config = dict(
    num_classes=7,
    norm_position='pre',
    activation='geglu',
    conv_stem=False,
    mixing='cutmix',
    label_smoothing=0.05,
    loss='cross_entropy',
    grad_clip=1.0,
    steps=10400,
)
Rows from block 3 of a small image classifier, named by matrix and row number. Rows with one number belong to one channel. Each number is 128 + 32 x the weight over its row's rms, rounded and kept within 0 to 255. All counts start at 0. After the name is the row's rms in percent of the matrix's.
After each channel's rows are labels from the 100 images, of 14848, where the channel reaches its highest value: "strongest on" is what is common among them. Only what is clearly more common there than usual is listed. The data: views of escape-time and Newton fractals.
# convs0: expand pointwise conv (model.blocks.3.convs.0.weight, 320x80x1x1), inputs 40-79
# convs2: project pointwise conv (model.blocks.3.convs.2.weight, 80x320x1x1, transposed), outputs 40-79

convs0.292 105 [128 128 128 128 110 110 128  95  90 115 184  67 158 195 128 152  87 128 137 118 166 172 115 158 164 137 160 128  97 109 159 108  56 135 151 128  73 108 128  82]
convs2.292 118 [128  84 128  89 151 161 128 132 175 113 153 143 145  80 128 128 128 103 173 194 128 128 128 106 104  77  96  90 135 128 184 128  87 117  64 128 183  93 146 128]
strongest on: vivid

convs0.290 099 [116 137 128 128 128 156 108  91 115 184 113 168 128 130 187 110 128 164 136 169 128 198  91 114  95 105 128 128 175 128 128  78 128 203 100 154 161 128 116 144]
convs2.290 098 [ 71 128 128 174 128  96 169 128  75  97 128 128 128 198 128 203 182 129 159  79 103 128  89 128 128 197 156 114 160  93  88 140 143 128 172 128  82 141 105 187]
strongest on: earthy; Mandelbrot set

convs0.236 096 [128 103 174 134 156 154 124  89 115 188 114 128 186  91 158 128 128 181 128 128 128 128 174 115 145 107 128  94 117 103 112  75 152 183  77 175 128 104 128 128]
convs2.236 103 [ 88 150 116 110 128 133 128 108  93  68 128 128 127 180 128 118 128 169 160  55  86 169  76 128 127 177 116 182 128 119  98 187 174 111 198 128 106  88  97 144]
strongest on: cool; warm

convs0.251 107 [155 128 106 101 147 121  98 106  99 168 128 128 164 174 134 104  60 166 120  69 128 128 133 128 128 152 124 128 145  91  76 128 162 128 215 176 100 128 173 156]
convs2.251 091 [123  97 168 185 128 168  67 101 171 128 160 128 143 204  94 128  84 201 100 128  89 117 143 122 129 172  93 134 141 111 105 128 128 116 128 128 128 128  79 175]
strongest on: dark; vivid

convs0.189 105 [ 79 115 128 119 140 128  56  88 114 114 129 173 128 105  79 128 155  88 165 128 109 155 128  74 121 128 128 128  60 153  99 199 110 182 158  53 128 128 159 128]
convs2.189 126 [128 128 125 128 181 128  95  99 128 128 193 128 116 150 175 128  95  91 128 133 116 128  87 177 128 159 138 128 129  77 128 174 182 128 171  73 113 189 128  99]
strongest on: dark

convs0.243 101 [123  88 125 128 143 113 154  58 224 128  79 119 128  83 128 128 143 128 148 128 134  99 154 120 135  76 124 103 157 131 144  74 129 160 128 128 147 135  71 116]
convs2.243 105 [143 127 138 100 121 128 126 128 137 209 107 128 128 128 128 128  67 108 130 178 128 128 168 114 161 155 128 147 126 141 157  86 128  96 128 178 137 123 190 102]
strongest on: earthy; grey

convs0.310 104 [ 68  45 104  89 128 128 134 101 143 152 153 157 126 128 110 128 101 109 128 149  49 145 128  70 141  85 128  94  70  89 101 123 149 143 166 102 134 133 133  81]
convs2.310 105 [192 128  88  91 128 188 129 120 164 149  95 100 128 128  63  94 128 128 128 205 133 180 128 142 128 128 159 128 128 136 182 128  93 128 128 173 132 184 156  77]
strongest on: vivid

convs0.87 093 [ 97 150  79  76 214 128 137  59  98 139 128 128 137 146 116 111 128 143 128 138 150 192 128  90 179 131  94 139 128 115 128 187 128 154 158 123 139 133 128 177]
convs2.87 064 [119 154 128 128 160 116  83 166 168 128 126  92 203 150 178  89 156 128 128  55  74 128  94 128 128 128 128 128 169 128 163 135 138 174 128  95  93  84 152  63]
strongest on: warm; vivid

convs0.312 099 [111 128 140 128  89 187 110 150 116 112 193 172 128 112 154  63 123 128 128 128 169 149  52 160  98 120  83 128  95  99 112 168 125 128 174 128  95  97 183  71]
convs2.312 105 [ 96  78 128 154 128  88 198 177 157 136  88 135 142 128  98 128 112  99 213 151  84  97 128 164  79 155 137 128 128 207 128 128 124 122 107 128 128 128 107  85]
strongest on: Mandelbrot set

convs0.7 097 [128  94 128 141 101 172 128 215  92 142 128 128 128 172 128 128 104 174 131 128 138 153 128 122 128 159 116 218 120 108  82 188 135 128 168  61  97 125 151 128]
convs2.7 110 [ 99 107 128 158  99  76 128 121 100 128 104 156 128  72 128 107 120 103 207  81 112 148 110 137  80 117 128 128 139 220 128 128 136 171  57 117 128 128  91 128]
strongest on: pastel

convs0.27 106 [146 137 141 128 128 128 128 128 128 128 133 131 181  91 147 128 103 160 128 167 128 134  98 128 189 121 186 102  24 128 128  61 101 160  87 128  77  81 128 141]
convs2.27 119 [128 178 196 161 128 128 126 128 128 128 103 152 102 128 167 112  98 176 128  58  82 167 128 128 128 128  82 139 189 166 128 160 128 172 190 176 126 148  99 128]
strongest on: earthy; tricorn

convs0.33 093 [110  75  53  54 109  98 147 152 145 128 128 128 129  92 182 128 117  89  65 172  83  69 181  75 180 128  92 149 124 123 118 128  88 128 143 128 146  94 140 103]
convs2.33 096 [ 54 205 104 161 107 128 169 128 128 128 105 153  85 177 146  82 128  71 146 128 100 114  77 174 128 117 178 128  83 154 121 139 128 109 128 105 101 110 128 128]
strongest on: dark

convs0.165 107 [148 146  78 162 128 145 145 167 160 147 128 128 137 137 167 117 143  78  98 116  90  11 101 145 128  83 128  89 188 128 146 105 152 128 128 112 100 128  86 160]
convs2.165 083 [167  83 100 143  54 168 128 145 154 128 128 151 129  93 128 128 131 194 115  88 203 109  72  88 128 194  72 104 149 107 120 147 128 128  77 140 128 128 118 147]
strongest on: cool

convs0.178 101 [144 111 128 142 128  88 128 150 104  95  74 134  87 112 186 140 164 128 128 128 128  93 175  50 128 143  67 144  95 119 161 169 102 120 141 163 161 128  77 128]
convs2.178 086 [145 126 199  84 189 115 131 128  86 128  88 123 128 149  91 146 162 128 128 128 128 149 128 128 128 128  72 128 111 128 128  75 133 186 128 128 128 153 127 112]
strongest on: warm; Julia set

convs0.182 097 [ 81 111 132 118 128 150 150  97 128 192 128 172 168 126 128 128  89 160 128 128 171 128  82 128 151 164 128 128 140 182 209  80 128 166 128  71 194  95 173 170]
convs2.182 121 [ 99 166 128 165 128 101 124 128 114  93 169 111 152 151 128 145 128  74 125 138 163  75 128 188 128  89 134  68 135 113  87 150  87  53 128 128 128 171 128 128]
strongest on: grey

convs0.115 098 [100 128 166 128 203  66 130 128 128 128 128 122  40  57 190 128 154 128 120 128 128 165 128 163 132 105 167 189 107 109 101 128 128 124 128 128 100 128 149 160]
convs2.115 134 [128 149 119 131  66 103 135 176 128 172 105 128 151 164  74 138 128 160 156 128 128 128 101 125 128 128  98 178 105 121 173 158 128 174  91 128  93  83 100 119]
strongest on: cool

convs0.276 101 [120  71 128 119 130 196 128  88 125 152 128 104 128  96 126 128  57 141 128 128  65 109 165 128 169  85 128 128 128  91  88 150 132 160 137 177 173 128 190 128]
convs2.276 086 [184 132 173 128 128 174 128 128 128 162 128 128 128 136  76 155  75 166  85 178  93 118 125 128 110 143 128 178 129 118 128 145 128 128 135 157 217 172 128 128]
strongest on: vivid

convs0.311 103 [128 155 162 211  93 169 128 128 144 134 128  50 140  93 128 128  78 162 128 117 145 151 128 144  54  39 157 128 128  93 128 128 126 172  94 149 105 107  57 145]
convs2.311 099 [139  97  80 152 100 128 192 201 128 128 155  55 139  87 174 141 110  74 102 128 128  72 179 128 134  70 128 113 107 143  84  78 128 149 128 128 128 138 156 128]
strongest on: earthy

convs0.34 105 [190 146  86  91  98 147 130 128 128 101 128 149 149 157 172 128 133 172 128 102 128 175 101 128 128  87 168 118 169 113 123 111  80 128 169  82 106 109 149 128]
convs2.34 128 [223  97 128  95 124 115 113  88 177 128  85  60 169 128 100 128 105 140 128 179  85  91 128 128  90  82 128 128 174 125 128 119 128 105 128 163 128 115 128 128]
strongest on: tricorn

convs0.0 097 [156 128 128 151  61 128 122 173 134  76 210 150 116 115 128 118  90 174 214 151 189 103 128 167  68 128 128  99 128 124 183 128 128 128 120 121 163  57 110  93]
convs2.0 074 [ 69  59 128 136  98 119 128 141 128  61 123 170 128 117 108 110 128 128 179 108 176 160  76 128 128 119  77  94 128 120 167 116  90 168  70 155 152 146 109 124]
strongest on: cool

convs0.213 106 [161  97 128 105 123 128 145  89 128 185 140 165 113  80 128 198 153 105 118 135 155 128 169 128 178 183 142 123 128  92 122 155 126  99 150 169 128 134 194 128]
convs2.213 105 [168 103 152 110 155 128 101 128 160 128  95 192 128  74 114 105 167 128 128 177 105  61 175 100 146 107  91  82  77 136  97  83 100  66 128 160 128 128 128  80]
strongest on: Mandelbrot set

convs0.282 093 [128  70 156 152  61 182 128 108 124 118 128 128 165 151 102 128 128 141 128  77 100 128  57 133 128 164 150 184 123  31 128 174 128 145 154 128 128  41 144 111]
convs2.282 106 [107  96 180 128 160 132 128 119 128 128 128 128 138 113  58 104 155 137 228  69 159 116 128 128 128 189 153 128 201 190 184 149 134 128  60 128 128 128 132 108]
strongest on: earthy

convs0.3 090 [128 128 154 128 128 128 128 105 128 128 164 188 128 125 147 154 143 209 128 104 131 128 128 128 167 211 178 119  96 192 153  77 118 166 128 128 128 107 128 182]
convs2.3 081 [139 125 206 128 128 128  55 128 128  78 128 169 128 117 128 148 128 128 107 128 108 164  96 128 128 210  92 128 204 137 198 128 128 171 164 114 186 172  85  96]
strongest on: cool

convs0.143 105 [134 128 104 107 147 128 184 225 187  97 110 118 128 157 152  97 130 128  56 192 128 128 128 128 123 128  76 128 128 136 128 139  77  91 132 181  87  73 133 113]
convs2.143 089 [128 128 128 128 128  99 178 128 128  76 128 128 128 100 185  62 148  91 103  92  75 176  75 128 128 192  90 128 128 128 113 163 128 147 128 106  97 128  90 145]
strongest on: earthy; dark

convs0.142 094 [152 112 128 185 113 172 128 123 128  68  94 128  61  89 127 111 153 123 128 102 108 128 144 110 128  96  90 173 143  79 128 142 171 128 166 156  41 144  39 157]
convs2.142 093 [113  93 104 187 128  86 135 128 113 131 220 127 191 134 141  94 154 107 128  71  63 118 151 179 143 128 168  70 189 128 105 161 130 161 157 132 128  81 116 169]
strongest on: earthy; cubic Julia set; Julia set

convs0.8 095 [128 146 156 158 195  77 146 128 169  98  94 128  70 156 157 103 128  92  46 128 109  89 139 137 106 128  99 199 128 109  99 159 128 128 164 173 157 117 104  90]
convs2.8 096 [128 126 128 107 185  93 101 143 147 128 102  96  67  89 128 171 100 192 188 128 128 131  97 128 116 148 153  85 198 166 124  96  92 128  82 123 160 107 196 148]
strongest on: earthy; warm

convs0.120 099 [170 128 106 122 105 200 128 108 104 120 145 188 150 158 128  53 128 103 122 190 101 157  94  90 136 153 119 134 128 149 128 128 177 128 129  66 139 188 132 128]
convs2.120 160 [128 134 139 111 102  70 168 175 128 128  84  92 128 128 128 119 128 154 128 164 128 110 169 104 128 142 166 128 164 173 188 126 128 128  49 183 130  98  96 128]
strongest on: cool

convs0.296 102 [121  71 128  27 122 128 128 171 121  98 149 177 178 167 111 109 174  97  94 128 128 118 203 128 137 114 128 128 156 148 133 128 128  66 128 141 172 115 158 128]
convs2.296 106 [163 214 128 128 133 173 114 128 110 127 121  87 128 144 187 117 156 138  98 129  49 170 128 154 128 130 161 128 165 155 109 171 189 128 150 128 167 156  24 128]
strongest on: dark

convs0.270 110 [152  98 128 213 148 192 128 178  70 100 162 105 102 137 176 128 163  83 149 128 141 105  76 164  70 127 128 128 128 118 139  50  58 193 128  87 105 133  70 124]
convs2.270 121 [128 128 108  79 114 128 128  75 201 123 141  73 153 150 128  59  95 128  96 143  88 164 102 124 128 146 163 128 214 158 128 192 172 132 147 142 173 128 103 128]
strongest on: Newton basins of three roots

convs0.299 095 [136 128 128 128 104 128 165 128 149 128  84 128 128 128 153 128 145 121 128 181 151 107 129  76 128  91 107 179 146 179 222 140 196 128 128 148 171 128  93 128]
convs2.299 105 [160 170 123 168 163 135  82 128 177 128 167 128 134 159  71 157 188 103 101 150 119 128 133 107 128  60  98  87 143  88  96 109  96 129 107 120 100 136 161 120]
strongest on: vivid; Julia set

convs0.91 098 [128  71 128 172 145 128 124  16 144 159 102 128 128  82 158 146 128 196 128 128 128 128  98  95 169 128 128 128 128 128 133  69 128 170  95 128 107 129 128 165]
convs2.91 105 [128 124  91 139 128 127 134 128  58  49 178 158 113 174 128 119 128 128 104  61  89 156  91 128 128 166 120 128 128  96  95 128 134 129 177 128  52 145 145 173]
strongest on: warm; cool

convs0.247 096 [133 128 149 128 191 128 111 116 129 175  51 128  77 129 135 128 125 128 128 196  88 159 168 128 154 128 128 143 100 132 128 105 129 184  99 118 128 202 128 122]
convs2.247 091 [108 103 128 128 187 181 128 165  61 149 168 164  98 172  53 128 222 128 109 128 128 121  77 128 149 206 103 106 128 164 128 128  94 114 128  86  60 128 167 128]
strongest on: grey

convs0.76 097 [128 128 156 128  70 186 185  99 155 128 224  94 172 149 102 100  70 191 175 128 128 151 125 161 128  73 128 128 179  93 124  90 128  74 144 128 113  45 106 157]
convs2.76 092 [128  90  76 115 128  95 128 205 124 156  63  82  89 128  82  76 139  94  91 128 128 134 175 143 128 128 128 124 147 178 128  90 128 157  98 128 162 140 128 113]
strongest on: grey

convs0.25 099 [115 128 128 151  78 190  85 128 146 128 192 135 128 128  69 118  76 128 106 169 180 156  98 209 128  89 128 128 147 143 176 128 128 148 139 128 112 131 154  86]
convs2.25 102 [173 105 163 179  74 110 166 168 153 134 166 128 128 128 166  84  84 110 152 107 128  64 172 128 101 128 162  94 151 128 128  81 138  96 141 128 182  92 108 148]
strongest on: earthy

convs0.222 095 [122 159 113 128 182  83 151  90 128 114  79 188 128  94 176  93 128  96 128 128  97  82 124 156 149 144 143 142  46 128  95 176 162 128 176 161 161 209 164 128]
convs2.222 114 [128  74 128 128 109 116 151  88 154 141 164 171 175  90 176 133 114 128 106 128 107 128  71 129 153 164  88  94  88  89 135 135 175 128 174 107 155  75 158 194]
strongest on: pastel

convs0.90 099 [128 128 128  89 165  71 185 103  83 164 111  74 128 146 169 136 128 153 156 119 191 180 106  86 157 128 152 177 180 128 133  95 128 128 128 128 128 112 150 128]
convs2.90 100 [131 128 173 128 155 128 179 169  78 129 142 146 131 128  56 128 128 128 128 128 162 185  71 128  66 128 120 187 179 128 162 151  69 174 137  86 128 128 122 125]
strongest on: dark; vivid

convs0.201 101 [200 148 165 102 133 145  95 154 128 161 119 173 181 128  95 128 138 173 128 128 128 119 158 161 128 132  91  88 128 128 169 128  67 175 144 128  94 164 124 108]
convs2.201 105 [100 137 128 128  83 120 128 186  77  93 124 122 167 128 136 119 128  84 175 148 148 128 135 128  90 154 143 138 128 128 105 160 128 184 128  76  99  53 128 101]
strongest on: earthy

convs0.9 094 [135 128  51 123 114  95 110 128  97 108  86 118 135 128 128 159 172 128 128 163 155  28 214  86 128 126 120 128 106  57  97  84 128 128 128 185 128 128  69 142]
convs2.9 094 [103 128 109 159 178 148 159 127  75 128 128 128 128 128  92 119 128 124 115  87 128  99 138 189 128  91 215 117 122  94 102 128 117  88 144 117 125 163 143 128]
strongest on: earthy; Julia set; cubic Julia set

convs0.150 099 [128 128 147 155 131 128 128  77  78 128 163 128 179 128  52 128  66 183 128 125 128 117 107 171 196 128 194 147  77 125 184 111 128  83 128  82 114 141 143 163]
convs2.150 100 [128 128 128 145 187 172 130  98  70 171 128 118 128 147 128 100  82 156  93 128 128 199 162 187 146 123 128  93 151 128 170 128 168  78 100 115 128 148 128 128]
strongest on: vivid; Mandelbrot set

convs0.92 100 [122  95 128 232  83 121 128 133 128 128 193 152 104  90 184 113  87 128 128 128 118 135  98 128 128 191 146 128  90 103 128 121 128 163 176 128 128 100 128 165]
convs2.92 076 [167 132  84 128  96 128 130 147 128  88 107 128 127 168 128 128  78 128 124 107 188 176 149 131  79 128 128 172 199 139 165 104 128 107 194  76 128 128 216 127]
strongest on: cool

convs0.2 096 [133  92 128 128  83 104 160 128 124 128 128  83 190 181 128 128  78 182  79 128 152 116 128 145 128  94 154  88 108 110 128 128  76 169 128 113 128  37 128 149]
convs2.2 083 [128 128 114 189 171 191 128 149 128  74 102 177 143 151  82 104 128 156 109 128  98 128 128 128 169 117 113 135 207 101 179 128  99 142 173 128 180 174 148 128]
strongest on: vivid; dark

convs0.121 104 [136 152 158 130  91 120 128 128 128 115 128 109 142 117 168  78 128 153  85 128 122 107 128 128  96  90 128 128 108 100  70  68  81 213 100 128 100 130  50 109]
convs2.121 109 [186 128  68 144 148 197 128 143 136 128 118  71 158 128 128 128 151 163 100 164  67 139 134 128  60 182 128 128 187 128 180 149 166 111 118 113 143 155  65  65]
strongest on: grey

convs0.199 096 [128 163 184 141 149  69 128 156  85 164  80 128  74 122 128 128 170 128 115  92 147 140 156 135 128  60 156 128 128 128 128 128  65 211  56 128 128 148 128 128]
convs2.199 113 [126 146 128 128 119 148  86  32 128  72 128 151 159 128 136 139 109 174 128 109 128 172 129 128 152 137 128  71 138 103 165 186 154  93 169  65 128 152 147 128]
strongest on: warm